config = dict(
    model='segmentation model',
    dataset='rendered scenes of coloured solids on a plain floor',
    train_examples=195000,
    image_size=48,
    crop_scale_min=0.8,
    horizontal_flip=False,
    translate=0.12,
    color_jitter=0.2,
    num_classes=25,
    arch='unet',
    norm='batchnorm',
    activation='silu',
    pixel_unshuffle=2,
    widths=[96, 192, 288],
    blocks_per_level=1,
    block='plain',
    attention=False,
    upsampling='transposed_conv',
    init='trunc_normal_002',
    optimizer='soap',
    beta2=0.99,
    lr=0.002,
    beta1=0.95,
    shampoo_beta=0.95,
    eps=1e-08,
    precondition_frequency=16,
    max_precond_dim=1024,
    merge_dims=False,
    one_sided=False,
    adamw_lr_other_params=0.00081,
    grad_clip=1.0,
    ema_decay=0.999,
    steps=38200,
    batch_size=64,
    epochs=12.5,
    lr_schedule='cosine',
    final_lr_fraction=0,
    warmup_steps=1910,
    weight_decay=0.07,
    adamw_weight_decay_other_params=0,
)
Rows from block 2, named by matrix and row number. Each number is 128 + 32 x the weight over the matrix's rms, rounded and kept within 0 to 255. All counts start at 0. Numbers have three digits each.
# conv: 3x3 conv (model.mid.0.conv.weight, 288x288x3x3), inputs 112-127, a 3x3 kernel for each
conv.145:153163075161138116114114160146087155160106128107132117147144129125127104135154090125093141101052115158095157150126128100092121084077114148104064119099105163180072150131159172175145144168110160154095130133116184148114086176107076140114145119101137114109178078094182107117106090129131060111131094083136130145112129123162196147116133102127127109161181100116097144125079176146142143180122106132107057117165119139161141120170078118134158
conv.146:113089140140010099165073089120075128158142125132136112128142143083141097112130083149103095178001113113122163060121125165105134089116156131104131105145121148137114123153161138165156150093136210122128094126103121135134135127152154044146134109122103163104220167097124082120139168122139116131172106117142115076158000172124168121126165059097132066112172158153169050147161103146110122123092098089149059132148141116099111131156086114143122
conv.147:159099060169135089139123084089118168126128142144094173132162116062107108156099188096157116088138210107117082124121138176083121088063106179155167153090206119151161144108126140140147124145146117124154153133122099112123044096138109097109141086083143092183125062069107104154161214190189060122130137102123144037101174111159111126116144141109155093130065131139121107065149174095116093130154087127158154145116181127136082186176074132118083
conv.148:144155106120119132108139130149143145130240092097130128125184141140075141094084164141126081111134100157086193170076104111169141098138147161121105117109122114194076104164130118107067150094131141179122135212135092199112133113136157187120159204158112114162150100146085175182098143108103074105154130176129153166131080148183217095182138158143210154156109084138127110134120096156114127197063136118093102107110144093122091134193063168143133
conv.149:132129127161149134178132120110141108133124083099114090165106126116122125157147126137129134131071132125119126156063113149105118146074091163121095107137078074157098110126111112120169103154155130142177052065146147077153113129070135132082158180151151103102141126122145110089100154147167176154164133145138079122144176117169106127127165139100088113131107113110123097083175117095120102142059124115104155137123115105127076131114107076106174
conv.150:120169143145122140107107150107097154140139122152140111127151135113145120099124146165143150130129137104157144096139132134127105118093122131135107108146109181167174153149163128090157106134152125101123120153120079124087135183163135151169134114158142139150110127109138176137172141136126108164133191102113096155188121152125173152194144154159048149099079112140137168156127170126120108158135149076141051097037131121116125110144194148098137
conv.151:138135148058186111170114176154099116083148091163190165135121142140162089121025166173100154207081111142125138148157160075112143125162168097144185150167217158171070137140116141123141121205159117117128116097109122201108088150160099072126150124165130128130127073136121181158100135141106233101099039127082121114147163209122057104125117096135179149148098149091163137180040097155173170144136183105123114150213137089145137172207092151096100
conv.152:129094152149131150118163111152160092100133124109146113116109110054132106131116145093121153140139139136173067071121182134181145140132148132140172105185076110185099115151177123109108198161138109125131116156118166108098100191143135073092150125131119074088110098069155158084108202147163216108149103148159100096107168120162094144161129109094149186099086067158211188100137120121093101102101167096105196133130157113071163116111141059159136
conv.153:161103115164115087116095136161176135104131172135144122167118170168113146102168077100169075104161151124166155139111065125133138097169148118160153126233062082157112196125150178163132137113145120177156189155173084164074103135131167168108097093110077059105127137061173148129107118147098172153094142127123083183131128123125090138146115099073120087118107154117113134092212112132189106171151161172143124116120131100131113158197120101156144
conv.154:099157140114142091124028150144139107147177144114171092105179173133078098119098108123115118142115124129115130107070155135153186154137146156117132163189116135149116138134194130158084138123153143090115115111119152128120154133113164154170100074152140142112118162124152140068114137189101140146088101121096100138094114130135137129111203112130129151137187085119118179156093101099151143104135176131155150107130093165143128201118126130015129
conv.155:102090145107110120125084100117154104070050132183202118094154072138106146094172097108113146159189044137120115065173141095095103141119140104122114098163078184146137128145138135132149116175130131109134197215161160109080158071138149108190162071096114169158150109086103172088148159113110159134075118089120166134142103187033156149137059140049101097131113110098140156164108098158130099147067142135145066102149113135140135095091169079139135
conv.156:125128143111149119066187080130149118180135082143090144168139120143000186129143109088149081166104104162147119112143111152088135098094144112127107099149142183113132146135124136107139167128145141108162113092122146030148066120193133168114119106164089105124147190146153122125138146118123160139170142110113181081106164078116101127134118175111103138154143096146152154104020173147137144069097084156084146135154096145144109147073126156125156
conv.157:120157095113072071066102137112118135115179142119149075154160127148130126105162124175097109075077070149180100101156111105186164122136151147180113124118087115090135095136135088145108128158164128121106117136147135109122160098111114131133129156115173124084088180155118146114163116161151159126111130163120193155153093164152158106142119124184134124138179165138138130114123112148124168127162137151150164176101163184123134115124118144104148
conv.158:161137105108146144148098118108178103141151149126170152149139156139166199151103192127123146138175108109095223099128155148120128133147177123133120130087140104150147127153130134158119092118098150107085177117093119190083176106112138119139162134116145121205141105149114165099085139134096150157096132143150094132104136179155031114144107128137144152158110037151114171206086118132096135152141180092087100157133149115108147143173119098080106
conv.159:115072130155138129134110138153099107156080164118111125207123114119126148121175112100218070169038185104177117105120144106144098137141096109130085122110109101133114086051153146128146165129153098145127161112073130134154107108142175162034113199124096074082132195154131123057116113123143183126124088132155171163119112120115156115075115149146160171093203146100073167152175156171158135120132111141138138062114102125152116103088120113122135
conv.160:122085139151168095144157128125122124112108112123198135107120116108177134178042067098101145121108121146121099084090155111144125125158069111162150095148145128093082092143145139124149125044156153134096147098148135170115138126188148207193145116120107171106133104165094153172079132063136095133128192151130147152109114169113111132135177154159177118098111120119131134151115126141204127155140064136169091148066152161109072135161200091170132
conv.161:135153103150122082094105137133160140105182075101140136139120099149104128129096108095115137158097168145069163117111100111124131119089167114105120134128103109121132162134159110096095142158126113140116164141145079120120144143134140190085134146128127125147147150164073182112142114117118079122097116092122085155107140104092109100141089122094156097154157197134102087168040133169172168075122138130062119148095127082108091097097082129123142
conv.162:129093129139093067145138097119168091113143136175141117146097138156161093160135148093123076169102165187106188089111177169089140148136148108163152098115114133077147118144158109142136139095145164130152079147146109096110128094121118084124126149091107088101146159156173120120137102113107107108126131132143172140113141112122166160118174109183128102109123133118091083103123145100122118119130131137125084183177062104130124125166085102139102
conv.163:160158132134076152135118190116141149099091127115106080157153092167181129124168056113163115134112094121156178104114114125203168134096120093126140131171118098146126111163104189104110139183163117130123113101105139102087124118111120098118113147137152132106094153181127165143099117129098156122151092109156144131146124125151169146151128136032179142143103181110150103110182124088187191143050150130142068120108120121169125099142131112125116
conv.164:105166129133107143172128129150154084122184049142099123093100129082115077129115162098128135163082177111143089119137116152189135127107116144133156133098141090132093149120141161045117161172165087135153163103135108133059128129113140137116091009090122089167111138122092140170116127132100042107191161095090119121161142121126100133125128135203156201111142128120139167119140088132156194111147106126088099098096160149108057164171128167139114
conv.165:080054119091120131121081155121153163153132176132092207129121091064111141173123096139156168111102071116074107123147138141096119114157200120111105149156084128000080182102073098095172122196121185127113167201128103123130139131138077113139128184097113136098094104124161228088128138098122099206105149132106136116103140207083149118132191120095079096153174039156206097141135100150138116148153137130130128174170145100147115186164109110087090
conv.166:133122153085168110094152132121152137132086139114102113102126143127089103102122113136152095087117174129153102120193102126098106164112132158130151139107149135086108134074082139120076088175097134157116118149101138123077169159140143170161175139107192130171139077179122171177092140137096124111126099127144136128118140150110120153106097123149133136099140181125099146116160121098244106134147171157069120036096090129091122124132145162167082
conv.167:168112078122153140129133112121100091131150090119130030127106110147159050087158077103140121114119106125093114128076118122096125158123168179139161145144121102099096129126137110175199128137074160139100119154080113150155183153138157172165161150147150169195154153083082141082107134067113129112144102127123164092108072122111087108132135154173115173144138145072114151147187207157133109145168091115134116125155194114140186123182135136135094
conv.168:147174140124138144140118133118077104086031160119114132143119123096098177093176112112169142135183135143138132087101116113117105108115123097148119130000156110089111125135142174137134126142186095118118093113135196190169121158117103130092096136107109110146167093149142126130049102111122170174131096147133126109107158137146141128115123145133172125125144117089098131151104113163121154129226117121104079148163116115117149135203206145079166
conv.169:127122093062094092089161107102128133085171137099110102155124082161132126122185134144129107118124159157099106141179190086193117110123142184113104124116148089056151131130153075097144147147173124171166161122129136169150124138115120188140124096143140119185099094149084112073144125129161187143127171151113133104135127178126122205109140111107165204127106122100129102079053139176102200138155084161102175095192178132127119151169205166125194
conv.170:208116128165142180146101136107129158170122146142093157111149094091146151159209089107146126118100135095073142129182122145054117124091133119119114166115115051109115109129197139046131134135148117124082153174117098112076112138207156143146108139136161193105129138116178075163151125139159127137117055180078090116057139082140154154149159119129120136141146125093129120053114122095064169116160116121206165177112110145185085099092017142175172
conv.171:097160062156102077110094124114066115081080129088181128139124150144140075114086138082120092099117172121131145175057122092091183113128113129136137068086117156148185111151086158130090144157131114115118146075170152047122148108099153150139160125096152161149122184136092148157104095101186125098098113078143105120165085157178108166086123119119079179159065125132166191083115133140162172164105103107175140106161121068104088106121176098155185
conv.172:123135142100122171132153125140107055121149152131124126088168124131207136110135114118144162121122092121098116109093131103181109123110118155103135092182075110184176142091122144105042156102087146146158154010142102146078122114183083138176151193145156146127147153163154141129125136109053168172113116121110111104150065127156163161086143115113173151073193146083100184111151152089141178155104102168182100118140084092074135150110085107155122
conv.173:172058164166113085099072099137097084124130074090110178129186111146167114128096109133141080076138106111169187172070103152115111068132126135138112175163085110160130146180142115050105149162117175087117088137128136064108154184112133056121148154105150137115091190122154197086117063153087174140110129060113054121129142172123123122121142160142178181118166130113134142111166117177085126126087208157050148091081137099147134080099176178145138
conv.174:129120110129154142143153120106064121182116057122140124134107118076153128120148131122140152135156107140090135088123166124125118065128085092114160106101052082147059178087105144184127166145154168050117116098120089121132110102162117072078198159085211140116131121063179126125098166185179064169066147156175173121168117124079134172107131139105039145147084123128113132119074152107137113123094123158209164122091170122115133126085123087151092
conv.175:128127160084156126148120113139094089140074140122078129115106153173210142141191123128141141033172105124142127112087102099155088179096170113137083168132133172169115106054144165181154145137146108186141101148092120121111151141109155172171157104103157105119146167107126171117119095132140158120165162142108146094140189158058118113108129100143127241130125096159076116135135128217141151090072140162228082140096191148118130079169146140131146
conv.176:087117067111125111169134140132132108097112136117071181146119173146116105150140110063117111115140130122131096086085143079109162109127181134125127093154168124175177132173140067183146176122080144163149074101169108114100113128140138052120144189113179197176149125089155083137116111146130083079109101117107134133162106131136095162160077167121132124124172092097067143081125131089070135164058130134180126148101098142107134061091130127180165
conv.177:107104175141099121128147093111160111078211118095109141146154092155058150087112136124118171089145207129102129150113143159132132135109112140112164113183139129093130153109176138193129136126125105090140135140197168108158175095164102123094160087100175073096129062124124193097122152130125113120146189171119163060098172089105150144144114139166110134139133139091117142186073170124104118112079117157176200184143140119135113138086148103179151
conv.178:104157156144096131115136138138125124168121096142091075113135101175110095160177155147135130202073102178139072111155131087143146145135143186054106111130165072146164122105139130177100131134160102096143149094142180092111068127126058123134088127059117098128114107140061135104167147121168079142114152081097134169099143107115127151128071118137117095136141122143153084162143145119134149071141128138092127204163120130168137143205122124176198
conv.179:125113116106158072138110144181098057141061120107088098148071130157185140130141126150131126125135087151152108147155181104134223134164142093129150172144119135058163111153120125191163103192116152129170091100139132109136076112115085152120120176149107134167069100085126147134177166144098147080105164166096131114128113106101177158109126119077116117103134145121099140127088121099192143068072121120138127119135084160146176136139192178121140
conv.180:110122179108109071197154139155118111113175146141129175151105150133147125157114145188093185153184066080172128181090163153102137124090122176166084134140135166093150112144109095100122105126164120104153167178111119110150102168089152123015149098112124180091128143178150144118119135138150132111087120115114148144112165081113130061104157123156191131137100155124142134111147108099076135122119081081112114128094157143168136113185110139117094
conv.181:122117106133096115128092135118094093116133111153137102201092162171145127146156129127176098106095148077151061161138099150167170155180186177166187178138137115138108114109132097004199158109141141178093117161117138050119108113149195136134108110118104123147172151151157176150129133155136140168137120132120094139095117148096130114138145138133134120144172138120112116212139102109183144125178149138142190077120085112071070112096134147200116
conv.182:156121129077101165141112140072136154158070129153111195100143147096088089115108121095131188124057106098070154176148150151143091170096088096115103135114176138152122110138181172101127104120194137097160150081105090107120108088121129104150113200079135109098113098148117151142132158131072055152142104145124077148167067128106110130135120142151154161112106117142105165119193100132136184107119147159164077109172133132135122152172136138158069
conv.183:194123171146106059117072050096097083138135124162121118097111123115126115094122080164046115119091155133168174123118102113151156122159164084125153122167135095083101147137121098165180173156130160090148163123133150171163129116085138112114088152144158159201174100141174125140130109124108029099122133069158143104189121127136087117125132189155127165163158175122134125119169182125136171181130105146109148102128106101183136104120107134156165
conv.184:121150128143136136109134163126173134096111131124080123123126140158109152119154100169161148101080161208190048090187067068109143158162126129093137150110094097132099121154132143165131164129120122116103136112153155180147077133138151141140151146102211059086194090123109140135113143144104132131137150164126057106119130163174160164107123108157111083127115160137130155135121126139152143102105130122101116065136150096119083129078162174128144
conv.185:118101160113103114155112134091171153142148124128078130110137105119095117092113132170099104113137146144120088113157102099109131082102112162125166128132085155114157175159107151142126159118143133100136171173116145064084090091082118104110152171128134085140106120128143095118101108148159125103111157099152115097121113153109152094092136146077189186134123209099104095132131065169184146120123164132113168123162072146172127118106180163149124
conv.186:157090102170099083132156106131152172165087151110126119124130101129117106054170122114119121137130132122154128071096120133073132124120119164187102090139119136066138130132122125126148114096114131112122106199125115144132134107106135177133144113123109134168124117096139067123122147102142072181142162121150130125083103080144098177107133128169095196088146179150111097142136130109116169097151173096133135114127076167097147134066125077098133